A small image VAE, trained from scratch.
Model: 64-pixel images, encoder norm batchnorm, encoder activation relu, encoder depths [3, 3, 3], encoder widths [192, 336, 576], decoder norm groupnorm, decoder activation relu, decoder widths [64, 128, 256, 256].
Data: trained on made-up ball-and-stick molecule models, 195000 training examples, 6.2 epochs.
Rows from block 5 of the decoder of a small image VAE, named by matrix and row number. Rows with one number belong to one channel. Each number is 128 + 24 x the weight over its row's rms, rounded and kept within 0 to 255. All counts start at 0. Numbers have three digits each.
After each channel's rows are labels from the 100 images, of 14976, where the channel reaches its highest value: "strongest on" is what is common among them. Only what is clearly more common there than usual is listed. The data: made-up ball-and-stick molecule models.
# convs1: first pointwise conv (decoder.decb.1.1.convs.1.weight, 128x128x1x1, standardized in use), inputs 0-42
# convs3: second pointwise conv (decoder.decb.1.1.convs.3.weight, 128x128x1x1, standardized in use, transposed), outputs 0-42

convs1.36:136143126108117152069154157127141124136124135137131112132114105108118162111118135090158180108110101118114089127129140128110126149
convs3.36:124179162145109141127180114146149131135151102174135086080111118115127114126112099172123112135124080127119123115105134154094111152
strongest on: green ball; balls and sticks; balls: three; balls: four

convs1.107:141143134108135083135128143120133112108132135154078128129128114126103137171124114144085152159149130114140097116176119140127103109
convs3.107:125172157142112138127171117141145130134146106166133093088114120118127116127167104165124116134125088129121123118109133148100114148
strongest on: dark backdrop; balls and sticks; orange ball

convs1.21:138126125128135155115096107126139110149130121148129108114131117123125143095124121103049112162162123110139142119183116170109111108
convs3.21:123177162144110142127179115144149131135154102173134087081111119115125114127115098173123114135124081127119123116106134154095111153
strongest on: dark backdrop; balls and sticks; balls: three

convs1.51:134143132105180079122139107112148117087135122137088104131099140115111208145111102114146146114160108109159110128162155121140101126
convs3.51:124173156144111144127176116146149130131198103169133090085112122117125116130153100171119117134124083135120124116104134151098112152
strongest on: dark backdrop; space-filling

convs1.55:121139114106158067120128124103127130106144135146085101128102139117110191145110094132142144117199113112156123117135159112138105133
convs3.55:121165158146114136131177113148160134121134098170133091082110118113126120144122102178119120136123080140117123120097136147095109148
strongest on: small balls on sticks

convs1.79:144138110126105107103113191132127141134140139155109124106104094123122167150110109132135156122158131141114175125172145159079109131
convs3.79:123170159145111141128177114145151131132158101174133091079111120112125116130097104169126117136126082128118120112109132156096110151
strongest on: green ball; balls and sticks; balls: four

convs1.101:108123146138157151093126108116147083196117120125128098121138108121128226142117132141086102129140118100116114113131107102132136113
convs3.101:123178161144109140128181114146151131128155102172135088084110117116129115126128099172119118135124080125118122117110134150094110150
strongest on: green ball; balls: three

convs1.23:124130141105139121112111131115135119095130114134126126113120129123119154147120134126048135131150117113153112111224118153138104111
convs3.23:124173158143111141127174116143147130134147105169134091086113119117127115128097102168123115134125086127120123117109134151098113149
strongest on: dark backdrop; orange ball; balls and sticks; balls: three

convs1.63:114134143118119134131141137097150137154151134122011136110104147123084116148116125143129167182144140148148127082126104110142137123
convs3.63:112119148172127123134164112164156139132191097186121118113114130132108119164109112174117096137114106126121120098109124160103105150
strongest on: green ball

convs1.95:122136129139124125083135113124131127094123129120132150134122151132132144137115121123127147142135130126144132135144122133130125133
convs3.95:124178162145110143127179115145148131135153102174134086080111119115126114127142098172123114135124080126119123116106134155095111153
strongest on: small balls on sticks; balls: three

convs1.125:118141129127129091125135131125109195174137133127131110125134150106059137143232133124132153166147136148115116130140165111112133077
convs3.125:124177161144110142127179115144149131135152103173134087081111118115126115127095099172123114135124082126119123116107134153095111152
strongest on: small balls on sticks

convs1.83:134126137110141088152126136129112112100122141127121069124117160140116165156082120133055135106128109154109111125129136109124115162
convs3.83:124182162145109142127179114145151131133150101172134086076111117110127114125167102172125114135125079129119122114105134152094111151
strongest on: dark backdrop; balls and sticks; balls: three

convs1.25:113136106136120107141140117126140115099099130111105134122147130134126080090138120111134146132162115110120152159107169175130140129
convs3.25:123178162145110142127179114144150131134155102174134086081111118114126114127145098173122113135124080127119123115106134155094111152
strongest on: small balls on sticks

convs1.114:122124121142138116120137130128149170095144131130131038117119085114119145124145154151113124113131123138171136117111140125133128069
convs3.114:124173160143111142127175115142148130135129104171134090084112119117126115127171101168124114134125085126120122116108134152097112150
strongest on: green ball; space-filling

convs1.67:139102151117127148113121067157118120130129146128133101138142153167141122126152161139100095145110140125172126131125122126148158110
convs3.67:124177161145109142127179115145149130133152102172135087083111118117127114128161098172122115134124082126119123116107134153095111152
strongest on: space-filling; green ball; dark backdrop

convs1.123:122138130125119130151137132132143108154128133126134075129118143107072139143176139124125146131144117118147119130141158102123124177
convs3.123:124180161144110141127177115144149131133147103171134087080111120116125115128096100171123115135124081128119123119105134153096111151
strongest on: dark backdrop; balls: three

convs1.26:124122127091132162117127114126114172081098147143135117133139116093125147107146133118145125111134147128169144082122061145130168065
convs3.26:124178162145109148127179115145150130134151103173135086080112118115126114127111098173122114134124081127120123116106135153095111152
strongest on: dark backdrop

convs1.48:132139117100174072118137115116145117106138131137078104124101133108110198133111098133123167116182114110154124122138159118134101126
convs3.48:122164156147115137129174115150156132128179101171131096089111121120124119145159103174119119135125085138119123116105133149098111149
strongest on: small balls on sticks

convs1.6:117112141127160157103114068126131126104135115108108109112136135123138205106120126112075094137131113125145114113150110136107127104
convs3.6:124178162144110148127179115145148130135153102174134087081111119116125114127102098173123114135124080127119123116106134155095111153
strongest on: dark backdrop; balls and sticks; balls: three; balls: four

convs1.126:124138131097115095124129139164078143102150154129141076150114185123127123143084134110107125111144119144115122121173159115119119139
convs3.126:129191152122111133127169121150154127100105111137132084075125120114129121120114105179118153133120067155122130146097141135116117139
strongest on: dark backdrop; small balls on sticks; balls: three

convs1.50:141140110101167088119126107099151117085119130151106108131110147107111169148104102134134161130162113108156141134173160125140100127
convs3.50:124177161144110151127179115145149130134152103173134087082111119116126114127107099172122114134124081127120123116106134154095111153
strongest on: dark backdrop; space-filling

convs1.91:120135126133120126116131112123126092066121121118131109128130171125118125137038122139088147143129129140136131131149125132121124104
convs3.91:124179162144110142127179114144150131135152102173134087081111118115127114127134099173123113135124082127119123116106134153095111152
strongest on: small balls on sticks; balls: three

convs1.88:125137123138115125056139114122156116091130130120133171133124160131129137129108120113150150143131121125156132137146133131135128147
convs3.88:124166155141114139127168117142144130132149108165133095091115121117126117127160105163124116133125091126121124118112133150102114147
strongest on: small balls on sticks; balls: three

convs1.74:140140109131122112101112195131131144111141136154110114103105092132120187165119110120136150109156129138116160124175147159080106136
convs3.74:124179162143110149127179115144147130135151103173134086083111119116125114127150099173122114134124082128120123117106135152095111152
strongest on: green ball; balls and sticks; balls: four; balls: three

convs1.65:154093171116132152103149078153161152112145127101134118134141145165138138113156161134109087130101161151149121123131139144131152124
convs3.65:124177162144110142127179115144149130134152102172134088082111118116126114127143099172123114135124081126119123116107134154095111152
strongest on: space-filling; green ball

convs1.122:116130082143129137143081129081152119146159108116192128150146099122137127138122087129139130128129145075148118162100146133111154117
convs3.122:126121116178132122134167120170157134173163128167127130138125150155096127160145106161103109125113129084131148103135137128111122144
strongest on: dark backdrop; space-filling

convs1.27:126125124094132147117120115120113170083094147148132114132137110088119147107143134116145128112136148130158145088122066144127168062
convs3.27:124173158142111146127174116143147130133149105168134091085113119117126115127167102168123115134125086127120123117108134151099113150
strongest on: dark backdrop

convs1.34:145136093099085125083148214116153152160133125132145136139107132118133135145122151135155209109149122129132103147101123121092142151
convs3.34:126185156140119129129177116131153130126091103163135091094110110135139122145139104155123132135129082113115121121122130129105115136
strongest on: green ball

convs1.69:148092165118138148107156102142166156102145145118128148129135126152171157117149168147134090136101150146118116120102150138147142155
convs3.69:125174158143110141126174116142146130131148105167135091086113119118127115128175101167122117134124086126120123118110134151099113150
strongest on: space-filling

convs1.84:134127133124154090144129141129106144094125139121123115127119158138135185154107126122075136105135118160095111127132140117122120163
convs3.84:124179162145110142127179115145150130134149102173134087080111118114127114126099100173123113134125082127119123114106134153095111151
strongest on: dark backdrop; balls and sticks; balls: three

convs1.82:135128135118152075151130137132099124088122139123124088125118159145113187157113124122057137117132115158090111126131141112118118171
convs3.82:124179162145109142127179114145149130134148102173134087079111118114127114126127100172124113134125081127119123114106134153095111151
strongest on: dark backdrop; balls and sticks; balls: three

convs1.118:109123104102112137145087127098154165115138106092134143164149145137150093133154186101124123116126153162120127153108137139090129160
convs3.118:113085118164139111141168124148162149174176150170106151159151160144093141141139150138145124118114149106136146095153138127109115128
strongest on: small balls on sticks

convs1.58:141137134129156079141130156111120144072112144150103117138109159147115144191113103138100130114142137170119102127140141123141106119
convs3.58:124181162145110142127178115144150130136155103172134086078112119111127115124143099171123113134124081132120123116103134151096111153
strongest on: dark backdrop; balls and sticks; balls: three

convs1.112:121131131131124087119134137125152137080137124128131171115132153116117174130086118148130124117126118111127117120116137121138131133
convs3.112:125172156142112147127171117142144130133142106166134094088114120119127116128142104165123116133125089127121123117110133150100114148
strongest on: dark backdrop; space-filling